{"arch": "swinir", "norm": "layernorm", "qk_norm": false, "parallel_block": false, "num_experts": 32, "moe_every": 2, "experts_per_token": 2, "patch_size": [1, 1], "depths": [14], "lr": 0.0021, "beta1": 0.9, "beta2": 0.99, "grad_clip": 1.0, "batch_size": 64}
Rows from block 10 of a small image super-resolution model, named by matrix and row number. Rows with one number belong to one neuron. Each number is 128 + 24 x the weight over its row's rms, rounded and kept within 0 to 255. All counts start at 0. Numbers have three digits each.
After each neuron's rows are labels from the 100 images, of 14976, where the neuron reaches its largest size: "peak on" is the class under the peak. Only what is clearly more common there than usual is listed. The data: rendered landscapes of hills, water and sky.
# gate: MLP gate (model.blocks.10.mlp.gate.weight, 160x64), inputs 0-63
# fc1: MLP up (model.blocks.10.mlp.fc1.weight, 160x64), inputs 0-63
# fc2: MLP down (model.blocks.10.mlp.fc2.weight, 64x160, transposed), outputs 0-63

gate.55:116103132092106105130144129119115112181114141158113098149126132151168110136145090077166139120102115162149132072133098127145089142143123161155117132104133086140132145134135120126137199129131121
fc1.55:118128100144141082187153096139153095120118126099110115109131104132147134078105094129152105110174104159136117121131120123135138148089099148156127148129138167131093116147134121096095084172121131
fc2.55:128112167118147099107117134132131118119119151081097136079132092174104122108145093103156172137170081152147104114136129174151127108129139130141134103124159130075135137120138169132151151123149113
peak on: gentle ground

gate.111:135126160136154080176142119126162114080132096145157102155134127140123128115132135103109143097160125141160119191145095103101071112133123129140118128163149122104131135136162151118148094145166119
fc1.111:092131131112142092125165132160128101102169121147110090197095140159108089119117149103108172153133153098100119150127132123132148150149102152150110092140134145104131152126141143170158120109109117
fc2.111:168122081112093135158118142095118150156109136143130148149111097173105144127127100095190109096133098106140138073159100146084111137133166135135111155134145129101125135119151129135094114112139122
peak on: water

gate.14:117134119139155103104139136137153134098157092089144111179119142118103162112134149117144180156127108134144117189112114125185125117084139126140164139156121156119161132136125132140139101136125071
fc1.14:131069149099111130122166144106178107191127183159128134088113146153111122120150097123187148130086119145150131115147113127168131142137144128155117129137126148126160131154140146115119132110108141
fc2.14:142182120185132169113143126127133143158127119097131160165144128145178143149139122130177130095141116087098121169146131154137147129153103158120142124108138142102090127103089139132140145154124166
peak on: water

gate.43:132148160085110104060153141163180130130120113137168106158097134172097115107129157125126151135109145115129132188152111148130090158143130125149137140138135163117138095122129122121123144103100107
fc1.43:123111112137134144174126148096064149126152140152142179110147149105154141169143107135148101136124160125158134094141157119150135113127100125097135115129104146188084156132147115118136109173143138
fc2.43:106157122151107123104096157128156154136144132133112134094119102119098131111096110110140148144145155142156145124113146139106110128150170136185174101123131072140142161173131088099179126124110126
peak on: steep ground

gate.147:147154134139139145140103185172176144146101104170078141132127123144150141104137139124108187189123126134108167102155131134144104156108149124154123127132125139135148099131112102121105158106142125
fc1.147:144089154111087110119120133126179147128094120105168139154135119108078127116133148144121128152140119112113114142169131161063152115137140124147127146130096135140149135069161140112122190125129140
fc2.147:162116135110095118127107120118095168141129163142147123175075129108139080155106151117092095091127125208124103143107095111133138102100133123112127150123159111129139153143111132138135110104143119
peak on: steep ground; snow

gate.54:094159118093133090110125159142174131121126164097160078144108091116130087138157125108132105102136065113189156137119131123135127115141173125134122147140164116107121115095126125134152120113139135
fc1.54:096149138127140102155140098121096107155146119140135149153120167129103144103104143169079153134140128125122133131149138127080117104093084129118074096125117121132141131179119151138088135117144068
fc2.54:162125101092150134114162119113116142148138116085109083136102118144116131147161115119130140116119135120122134101113067130134176123180137108151114132158160152086147145128154176150081134101126108
peak on: steep ground

gate.34:120127151163163165118155090144128137086141101157122120156143113120152137113130111165132124099131081183128123150128126153068142142130083141082110120112126100120078082125135138110128127122132146
fc1.34:117138110115098114096126108149175139147126116121159151111126143129109116130117157092106133133165138146096093135107098148097113105120122151131130095156147152128108147098139109145185065188152115
fc2.34:147143094143107154124147125149165067143138096120164132118103161068162158131114084104119091134130152150130121132123141124138129155122133139166106142114125091175121122094083113138137130125101156
peak on: steep ground

gate.15:100102134105099148159138106103054153155168083152136144126147135133138101163120098174143129124148176117109133130142156093139120110131111139122116091116135104151103146087152109113133149113149143
fc1.15:128117125105080118187170100114142148149144088113104136122123116158129170151119133103173166144150122120108115161130108149107087112125145138170162131149115125084114097125129136099136120089155142
fc2.15:140118160122152153152164130153184107139105091127147108153172141134122115117169127117134140148140093093161184153096170099148121131136126121128142158111143097141151140147132112114122124118071103
peak on: steep ground

gate.38:123128114106091163145109146111109127102116104118149141158107118123171079154127116166119099147149119126092096042109110131134175097124155130124127157158139154133123124104167123112111122121129144
fc1.38:114090168151171073133153109136155171090122125150080126175134121154129147139141148104124126130144132105117116165112105103125139097142146140158157130129111129134166095174133140166130150150115151
fc2.38:111145171121146075102114086131091147128154124092124096111141128111094082140135111136115150113135151095171157130132145074140111107135148117167143094137070111140136135130122098109135119122098113
peak on: gentle ground

gate.136:131137109138165128107122161192153081162137118110061125111117124101168122142121082127155143120106127153129129141137118126151127105179153125117168124141125109115090108081152130135133115127097119
fc1.136:122111102133126084113114158165196145111103164099129102133122137171185093167166131129128134145137107133130170155135110101157111139139131132122148165111154129107158132140122164123125100151142112
fc2.136:090141107155124141134156153111137082096111176171135116106148130106133125122103077117087117165144128128110160152125161072122088126102142153141111158135100113143138104113148088112109146119138117
peak on: steep ground

gate.139:128139161149147100107107123097105082170120191127135110116152122069155106145112117159130161146131149145136105131148102120112102131088120101129111111141151099159098132165113090105145136110140106
fc1.139:075093100105075141136106144126149130113132126128135136143134114179125125139149124110157114089118095140125171124072075147143137126125130130120099175155118163132162151162109160139129141137123156
fc2.139:093108112126127106100134076148165123116109128157136140149117133128122142131124110085161133112143128114154128161098115091115093178086111141124104145122113153132081148197147135140167119140120099
peak on: steep ground

gate.17:128155151168150074138136149174120139128140138115175124185132106115145094127132125123127095141132097142177155124167163127130102114125158135143145145108124092140079125141176112120152158120121119
fc1.17:157137122167159175149153111147099137143131108174162128133128090101161163158118155101089123132109143112157122081099161143109171127116136123133071118102143113153111134130137124127122098140146153
fc2.17:126110137141126148110121131186121119124145134096100139138137130150154138135139117112157126132123122102157108118106061157142131113216131124140166066147137127105102127167120115115164136149124129
peak on: steep ground

gate.135:126161104125135136109090149122134135134161112118209165164128114100076114122129175137076128121129149107129110156139102170107139137139126118093115139138167138125126154153103098131114127113111156
fc1.135:116135154119098136108099098150074119133159070133127151131131121126059122140131138132133128109126101145153066100128115187117151111109133127149136131135142153132124119112115138151142172101166156
fc2.135:110161148149134142157145205119077119156139087162170149148136137109133145127155123098132134138139110104120131127094125127114145129079114152134096133089140118102107079132132094155138125136100147
peak on: gentle ground

gate.57:167058162104080144100110119108122115131105106135041142099144154169128109120113153138147123138114160129120142109128110138098113125125145107141122154119126135101177122101130136133118157134132124
fc1.57:125141159179183139155142110140042120103140137163110097112145113100127108113128132136137108103162143114094127122133145164121123172087090121131112157129121121131121143137101139164135139139112154
fc2.57:140101137120079133132144169124130091124091111103115143137161136113128132099157128116131138133122078066134170103112175146128136142111167175161100126129107141149156128109131126111099167096115123
peak on: gentle ground

gate.27:111110132108152138124106097140148118128138136094149115147168132100130099098173090064159104145126097121140114128109144151165156136159106108120097097136145143120127123163114171116074135096153120
fc1.27:138114169133116177129128136108042111155157147131081122130101140103137127117148135116104151137138187136129112106145140163138122137132116136155135126123141128116169130149148085141078121103158140
fc2.27:059133108143147129116175078148152103125130148110162075142125136093113092125150119085152109106148111094110134119141164139126154109136141134134162129095144142128124137151118141150154136095134085
peak on: steep ground; snow

gate.88:111135156145175174141145136127105137087144166206151118145099133100117148121135127116129097115132110134128112125144147083086116142137085132123133141169125114118117141154112059127120138122120113
fc1.88:121106127157163131127121110119112121124146131153060097157154103097183157160091107110117158083132138139097148153130104102123116120147088133149133092135076128132133171139143111106141130150126131
fc2.88:107103155148172146096113084116096153093183096130150120113124126126149157129128114190099129083129159132097124154141103109166119139087114096127159120098104119156118129134120133125153117140121149
peak on: sky

gate.116:137119104099084152109082134152156166188128116129165107154142129140139113133150183123142133119115106141123113088112111178113110117171143126175125106145148140101146136144111158152158136110109128
fc1.116:142059138095103144120123165119089118100137150119093168088116066143116111147156120133145132123092103142116184096118129103155137141135122141156141149086119127134097115126140119148122128096119125
fc2.116:143127112104147136138124104107141145120124149203149123065147146119141136118095120145145146101146154151120169122150128159097079123102132072129138152111131115102143113136124111085103153127139088
peak on: gentle ground

gate.94:159099140143084104117161141104163158122151125095097087108148131180104139154107144132146143142165120136092109080098134164106160114168139148131122168124116148113141133118112126180136122139131135
fc1.94:155121188085119084138116125151192121135063143127107121127112155168115143137119155101146137151168147117167140141120138135132124141156152140114116109098142116083145123106163136126145129117107106
fc2.94:130116115125128144116122141138137115139127124120141138154146119151106138102083145088141144116153168169084144146105108111131172099169130085099157155123185153105132175163100108127157123162131112
peak on: gentle ground

gate.65:147138134099073107125103136113164129155101129089120134142106133157166134185148113097133126104123137124145148085130090114189130114126138145146098116135168108145153160170147124119164156119139125
fc1.65:148104099090117155124085115114114142147130134160180125159114114130118146144074163109103170112148122130147106124123111172159144094140158157156102129160108142120130125114133178109105150167124121
fc2.65:154120136117159146126087130088063168152144136140123147170138152145109115111119144132126144133121144165109119151113125106119075102126142065103132150175112126135120136127110153163136146177126118
peak on: gentle ground

gate.32:115120098096132111122098132149208130113125171080169075127091144127146129142136168108073136132105149129156141151144082122138130121120141162140118150145126131131112121128127120115118088108111125
fc1.32:144134139119169137111118181166115103080138146132121120082087084115175104147134135160126084122128098120115136145127146104088122114153154125094137120108141117153131137092122151123127160081118156
fc2.32:123145155119136108141121128171150108108112159157165095135160142102166127127160109141095092132111099112143146184103163096155086063125157139141138135122121115153123126106128136138168136132099115
peak on: sky

gate.30:151093163089109100149153143139086129119100176162143118064139105115182118131110157090161154161117135135122134133100133118108106126135160123168112140143148124123106138124137143149137164092122118
fc1.30:115146096164175092119126110174208119148121121114134095176137113100129130164129079164138134120115097138140132169121111147146143111111134135118133106111122128123088158126123125119115084147128117
fc2.30:082161098165130152105124096141129097138159114128152116171132131115178134146147102136157130106142095078119122131135134150108164080127104163109110120112130146124088099132130093161150097158118120
peak on: gentle ground

gate.18:146129107070104115116107071111156129125104161108161113122126187160085124137123139126095112124135151124152122157113085138154146097122140131144081135165121143100121130153142127158126137162153103
fc1.18:131104152125157158145113131130042133149149105146097163093134136110172153132142116143115121098124100151100114106129138140138114151106167130113109123119127102130072142087092155110137102104108130
fc2.18:131099146116156103162117159132140109129152179164158085128144149126094104151108109120130077148115105141130124150108148105154117123070123144103098138108161100150140158102128119145088166103137130
peak on: sky

gate.40:120093144122149138130128127118060127129212085149107171128109130118135114115138145127118126128123160136099069127155091125085125147138115133148118123135130165133145098114077125117129145123146138
fc1.40:164115140141157084146119152147137128118060160148096149123135152095143126146142055118161119151124116126121154132102130102182095131121156118129131149113147126165128119087096106121121132151124135
fc2.40:164113122096099087136119137123138170153090132125110124126124130184119129088151181165105108078119110134140108132127105158159140156161163097142094117152128148105137143096118142124107158105129133
peak on: steep ground

gate.121:131117127114110106089110125121138091129105161119112146094105116193119101139132151119127119124112124099158123073114118178174134124120161085160141113166143138095180138134122163151115135120140138
fc1.121:164125086104157115141145121111173116156122176117167086143144181116099112152132131141147152127132109120145140142111118094138085141131105126064111132145152107134132148135168158089104117113132114
fc2.121:097129150178137149092121106130107094141129068119057149166088129136155153142133107111122141101138167114097094159127123163093127139106130103125145146129138154135160115130105144137130099124133112
peak on: gentle ground

gate.122:151085137165122136142092102134112144117185077137083101107117146127135126092121101087094099095139175134101107152141109141112185147145111156128137127141136165134130105157136137133126132131116116
fc1.122:113085099094061114121130140158132142147073153141099109143130135128108142132117147104168116106133109136133140131118138164147142094106128142160157103141094095102110073134106167143111114114151115
fc2.122:118139111129114119141134098120139162162151162085087147126085105150109120144084130109100128129160106123140123146161131104105153142195122109125164084171131147102143145131125136138172113113100110
peak on: sky

gate.156:134122099120068125134127125178125137145130145064159092129122166132134111143113141107171124167110114108135109101095084161147133136103166109103113123135125099124122166125156147137118132119173102
fc1.156:138116105080098143126159123159128130142096153121112115185101109145157124098139105131138072083133097149155137132141116131152122157090113151133156130118093127114105111112142122154147141077178128
fc2.156:132114129146125144136116137149072067125087131165151143088121097081135112148098113105148137112144104089125143157103127137115110105114126130084107138118108160134115119112122084095147177158129141
peak on: steep ground

gate.158:122134150083111152175112115121046119154118116097095182114145100141130102146109101145128123124128138151129104137159126146101131098088080126107134132128115126134082105149116121125127151099140103
fc1.158:140120116182168126134176143114135104089143114133129150106099114100178118135151129074149152125148101120153108142141166089151076098115123125142134156100143159160118101125148118108120130100133112
fc2.158:125091112094148105109127099146107154126123141087082159161119092154126112144136130093088133084151121089108125148149096142131126138161105085150149124161143153090117133107133139093169125111121102
peak on: gentle ground

gate.62:097152114160136130154140086131124136122157099147147131166097147149134115156125157134144109138135096106065116144128129166074107116111127142142117114160125138118082094119128080138110079163141143
fc1.62:159155137160114148151103120178144140173104126134083125147150160115140149090133112124158095086116082116130150106151131127119131136119162135088113118110117070134157091153123137158138114121115161
fc2.62:127162146114126146116134129143095149124116136123108092096113127137139111084078164151160148128117090117126130125139131155190137130116129122079132145109169113102107099164102075095138155121130092
peak on: water

gate.119:126140137136116140110117124108199155063111090134176147110104129129092098172133130141139128101113152162158148134118149107156134118135114108116101126146156154099088128075131108134140138131110131
fc1.119:125166125153161081076137134151186128121159126145179130110114127101136130132136129121167145105141128119164145151164164129201135127151135135138123093115111147102121129135155122149143108139096121
fc2.119:100124130157169119127140132192148136090137121131109137166122099112150098121156107138121096129094120153107130144133120097118144122137171085098176117110111113103111116152168126145169116104138080
peak on: steep ground

gate.49:132080150121100122127122153118150097134100111138146114109129112106132085146161099135114124101092074107151107083117141153131160114138177164146115134106109092132105128131133125058135150112153121
fc1.49:094178138076084126138137135152148152119110168140110093137100119078105100156146128132154127121162173112161132182137138159135128158141153132100123133116100117133096153135099107123104148115123129
fc2.49:093133077123142114098102080090098134145179114109115144161158156139152168108163139116129131142123130118142101143142120128093139154130138150138094143121135103175129147140171173111119103122094129
peak on: steep ground

gate.10:143137080091120117117154154118217143097127141102186119174120141103150151114135161100072156166126116139126124144132124140127144130134169144124120128123120110145125132149124114127130118094131105
fc1.10:151135170142185163102135133145082156108132130149066109109123107129119131137138089157137086129088132105093147147089155093120148109115127134106103147100114110147122109122126107117138165160117142
fc2.10:076135097138127150114081073131118126133161125122151074144124123120113164113087106131132124133120123148134149136147131099079130143103159106100171129103137087107119126126188136135145089127128114
peak on: sky

gate.19:156098094082100173183119091109108126150150140108138112138109123178097133160153121079144085141133119118116100107137107093138154112131091149123117135134152117157152161152143121122114145148113127
fc1.19:133151159136199136107104125127197111067115118169183117134150113139142101134121152128120138111099123140106098130131127149134143156110131110147151124128098125130125141104087149141140101114141169
fc2.19:118134099140112138126146167071119123152113128125172124078162122162095123132114134121106114132162147133119110101145103181105128139161135170110150143147076128152138176118119164140128129103094122
peak on: gentle ground

gate.0:130114140134119152141122108119110102140184096136148141092152167169085102114134135137129111108101114134121105082128105087126125130105139142172071145140124131164137146165094130111101097133147089
fc1.0:092184130126131126126094137138177114132146144119198122128121124103080118159091139142111124119138113101126130156108149078111126131104106123121130088161155157101164149115153118147131090149134141
fc2.0:111129116145127154139149111098053170136150113145102123123105128125134113146097157110187150143164136100098100114152145128097103135111134121124099128128133167148125091170118177162132110138122121
peak on: water; steep ground

gate.117:144089119095055119121110113110156112155095157101136116137105149169130131140106114111133107075101138101175142130115083128169161107109152139091091152115135138120102118134122126130121136137110113
fc1.117:077145096194152145191148134160146134113134106098121107174144137144122129129123105136155132102143141134166102088122134115168164129138119131112111119129139152125104166145106125147107108124126175
fc2.117:182134149109115112168155155116122127126137150125096117069150109141115107090109104099138131147118092132125151108103115170117140147122182100157127117129122109100151151103137119088077149115111149
peak on: gentle ground

gate.53:137118129095095129162136093127124140135097104165097138103167135133125089119103119089143151116087126131141112077127112098133144090133111131139108138116119146151160156187134115108144188132088128
fc1.53:105078127114098135151121108103138117126149120132104145096141119168084100153124106165146136138109140145126114089148152161135102164082126120140133123125124100185133191134116081132157145130112141
fc2.53:148139094117112058147209097101129155154136138102126142164159116119150139161106106148099150124103096161127120176151132141115119097105116107120155129136117137132125125113113099102130122106114121
peak on: gentle ground

gate.64:181136104143147159116123107146058143162175129122104143093143137134086174148139127119157125111157078132129146090119109139139149103159156118107121112101153145123104112152136104112124139125153146
fc1.64:147140145137099148101126111089101115123142123116105143095140148155092112101129143112106120116112137135088098144107112135143151141113102104112083126107130203124162166161109132138140156193111140
fc2.64:162140113155099111118145126129155120122134161159127085127095140121124106139128166101110110136095124173125147096085134054131092115091148104117116119110140117172134148141145122165136117109145086
peak on: gentle ground

gate.4:132129104153100099139158151136106127112116130102117123156129135155142112166150112127145066146136112125133098120079159083166128097092096133112130146126145093181142137116118135090102108132173149
fc1.4:141118144166150089119164157125114124129115110112087113077110122167106114084114137119173127159107100126130161108106165087131147095128145139166150109121121085149158142137146156122133158098126147
fc2.4:172134131166122147118108080136145116123096086134136153104085126137123127162109113170064121116105122102130113141101157095132140075137126173131108138118096160152128130077126114135107128120123136
peak on: steep ground

gate.149:119151107081123120183128098117143126140110080126175114137107116101151150112152113128087161117151131154121116126098118178129115170092089152113068148152129153115091127129116117119140129131133128
fc1.149:116120142114124184134121124146162140150097098119146130102128132144135073105123183123109141138135140141114141093122160112122173120155188137179092122139147147116114130089103105078131123125117113
fc2.149:133135082117120106121131151150122118177135137117098147154186130130146130151194152131136109101114120072109152114134135150119117114129172181114109140120125156151108100118074149139108124112138131
peak on: sky

gate.91:136138088096145166149157103095198120157131088103161146099136133134102117149116140084125111118110077126144116135153077144134168103115094124107162127103129151129153108116146128143116121135114130
fc1.91:134141123118096102104130119107132128110109111095125168150096107171090106133111111155121123131099160111120067149118124120121081162096160138083191103111128140117104141098141121147152127152130143
fc2.91:140095145135162141122095119119099097138177154098089079131150149110152151116113075158118113102098157101098120138101156100140079101101123129148153135142114125119150142139125090151139143150148139
peak on: sky

gate.67:115135124160090071118152120111145137121139165113113109159155151137145123136115117147147123153165120124129101179158159159179104130106114149120156156179152103096144132180135126129121113133102150
fc1.67:122159086119160146145113119132101130147150120143104141151144149081171140108119132134122108123154127129137117128157094123145128112154101127105089126088087172088076117093125112161132163164120092
fc2.67:152126152094114106138151123146114119165118152179113113110120101102101134115122131139114077138155152176174129160126135079193127124137127109127112146147123120113116125148185128145137139155150097
peak on: steep ground; water

gate.42:166132137128125168145125147091132132161147083126145146103127098110077147119127148143139101127115169121079143080118140147140108151113117122155098130149130137152144124115088141149091188107155156
fc1.42:145097129140152175157108146122103142155139122134080139072112106171100130153156130119158126142149152159103125117145141176143168154118111138134099147117160164148129127080087116124135140128105149
fc2.42:158126112105113132143165137099112110161101139147183144114108128137122122155087151092128125105082121155135143077155121126122153148093135162102107194146129147155136106127127119144101158144157144
peak on: gentle ground

gate.61:131046138101161135147128099136080125169134148197125143109128115119131130125150085129129126152113114162115147149144147145127097100162153139145130134084143114151168116144134131141129145154145139
fc1.61:102135119148146078170160113119114152108139142156077115116144125131100161148140129132116162131092158129195147171156145099085110121136122136090155154125128121152116100164146118144149118139113116
fc2.61:137178122135125148143119180145164176174158121109112161125131130160133157130172122130148152105121097134128109062098132135152147144170128124091123124139151170099117121100132115136143143107113135
peak on: gentle ground

gate.101:116102138143114175124142160095097152128140130126110152108113179060167124131115118088144108158116112118113128075120124091124153127081099155135144154139119114138113158129131148128109160098122156
fc1.101:115111122149140088100113139125124161101162120128114120093113090155158166101154121129109145135156098129058115076119135104109114131161144130125159092139141123150139158094111166140126156094138147
fc2.101:138120103130133121164135123104127112144138131093094119085144159152163126100126154125144068157171103130090195121139127157081155143140148143122133165103167097122138140122121126127123097132125102
peak on: steep ground

gate.11:108105091177149106094124154124143120115111081087076132112124147120134155160100120141127115128135105104140151154145120118143147143124137123131162128145130159152137097058168089121157143154107131
fc1.11:115152129131165057162155114132191123123122152124197096145126135121171144128126121120098112129095128100121150143114139077136118141088112131082142137119142139144102108121154142127134111130109128
fc2.11:130126131165126144114142151119126084076135136199121103086111132112127129094134133109082126115109114129142172116132162071150118138088119142131151139128124086160152147111147091143145144149121129
peak on: water

gate.56:143120116138100125070112120102121135171122149101094144152157116147135141129096131116136192154149180101137147150160101150142095117122138142087130097093133128125096127173126119124149102162129148
fc1.56:096143119114107133192098096116166131122121148111159104095079137139117134107148137141087103138124130123167158135145139121164156103127122129127140125156147076113163129125161118102135139079163101
fc2.56:157128150168138155126101067106153156137182107097072153116092134150144115159118089112157142143140154133104102129171133121109116140128133102134103113136138136133124150113118118131169098154095138
peak on: sky

gate.79:125145113162126124156101129086115151134103147135180161166121176124135172134114143108141121148135109136139126136089151127132152099129104159109102123119116084155068107154135099134103084120113099
fc1.79:157112088163132126165149090102065118111129135179092126119165164128129153110132100135103112114123124144081125154131119107125113136111112126091128140094136116156142168168148107131113115159147156
fc2.79:109149108104148110132111096101132158151177104143159116142131123118118144138059116131087132090144144190129139151115112084130150130086143076109145119121131127139135130154142125089147114136100109
peak on: sky

gate.142:095093123151108147075120124138190121137086119070114142143100111166133141131128142142155165100110107139142168133127086115134151139143140157158138081126112124103126115107119164119129127142091115
fc1.142:102140110134126126115099143117106173141079103121115142160133120196125092132148121141170147119086108134125157150146129154113125145110146092147158109104109125102133113111180090117168118090137127
fc2.142:152144104106147106142148121116094162081104150154185130130124153066143116118111115137086086140090135159116112142111127155136088096114107110105114134086157124144149117147116132136099121102149145
peak on: steep ground

gate.103:086136123117129169144133100133123120113082141108146131094146127115085182155123174171125130163114108134145112138135161163118087135195136115179118132130110154135115134144136147136148108116112138
fc1.103:134094171137105094161116116127147106146174159083135194089104123163157157127138111148099139136088112118110158113134134098176136138152121112144127087123113121136124110128131109157120131144124164
fc2.103:074104118115169097133089158154139153094118123132121101152128103131131111115142126116131151156119136156169085126161149152149126112154166101109110119091137125112114094091117147104162133124169169
peak on: steep ground

gate.137:140117126127124176120132137109125127137177108110116114060103156195083125138138154156139139127150132133116146166125088189167114119118150130164096133137109133145133131104112129136125125164150129
fc1.137:111167077104118102120154143150201103124072134131141091148145149100141082159117112095134139146123155138136162161139116118109090136141141124125173131151162119118123122123129131124114095103121137
fc2.137:102161112125132131127120106148117111116134119083108134138137123128153129120158098117121132118164172105104122159104100146139124099162088074135168088136131143068137172108093138150146114163124156
peak on: gentle ground

gate.77:131097186132139187122085129113081098140161141149081148138118123120108115126126122129188116091107126146124146100143149118124120128159140108162107128111105092114124128120138129113121172117108176
fc1.77:134134146084066098121087126137163149165094134120115104144159146148076094132113124128108135105103139126148131109098154164146116126152135127168116145137132153099168112083122129140125148145104089
fc2.77:128155127112116117157148106137121148096111120187148139082091183099136131138097115144126123156148146163133133118114157134154157086053141103146112118108136111167115104104120138122113126113111115
peak on: gentle ground

gate.107:112168135128133098121156155155193124104100179146170104145120154104157145144147138127110134130108148120145178135153139140195137116135149128147131131131137124117136136160095082137138149129093151
fc1.107:113131139128141104143101165131072144135129150162126085114138164137130150103143114128194105142113103135122109113112139076138170115134140106152159139097100096138150167127125105099159087134116147
fc2.107:109160122100153112123174151133098125110069132212120144109131142075134169160093142119143111128121101129127150142115146111126133122107127144145136151085126134168129105136125090108118153132115139
peak on: water

gate.47:138120122134176111124126149143130068108112172165121114098131149178143104112149113116144190110108131154129149114155100154116162175119131090149156118142141145114127125137112135155085110135098122
fc1.47:133103164117148165113137081126096145109121108140111120148144100112111088107116130129128134117165105081128143094104140108091100154100152068130151116125111143162075147095106129109117115095145135
fc2.47:120178117108111154119133137118130174126151161139112117136105118116152132118108154137142082127123137194115115088136079131126179111105153094132139090160120131110158103146137122148096112153165150
peak on: steep ground

gate.28:158136135131128165189116153132106140136104110144106134144132117105136144146100077132154123111142091133110188099152143123101122137143118109114086151115143112092127077127087093129112158092146119
fc1.28:166107136105097134155108139138130126116112127117169147085089076130107095125127147126163108149140131126117116080119173171152150158135117158100067094145135142111165111106116133118122144126135142
fc2.28:157127134086051166162147130121132137159107135134148118165106147130131137147136137113145146114076146137104166088138131172114162152106139125138107157143118132150118134111097135140097172103138151
peak on: gentle ground

gate.41:122109121152120092120204096117110121108099107135111156107130158123090126131124108157167075138104140136096105119102152104149138153136135149140135137121132121105153203129137123115142156119159107
fc1.41:138144119135124102117134128090169116096115145136146144135128138120115168186095113113100108083108105113174118108109138101117111150107164125168151149139122114175140094157095083157126152123127108
fc2.41:129138107131142151150118121168102130117177085073125118124086149115110157156094119094170167128091093153125136110141106112106146092101126120136129140107141144123106132108135122104173168145114102
peak on: steep ground

gate.76:150141088149108151112110102091153141114129140127130094132084135104128154190149135133113096099127100094139110111147145158122121117109135163071098112176110113114088141119121121103125129164160136
fc1.76:088106138095134121140123148131100120151139168171133168077097136148158167110148153082106113130114113115100188111122090135138115125109092127111096107113140131146099134120160082122124139118123144
fc2.76:127137134130141167144135104135154159163106140139175102177083142103128097184112116134130120120132125187119117144135113095144133117109120112094110121101147140177109096140120130145145109176160111
peak on: steep ground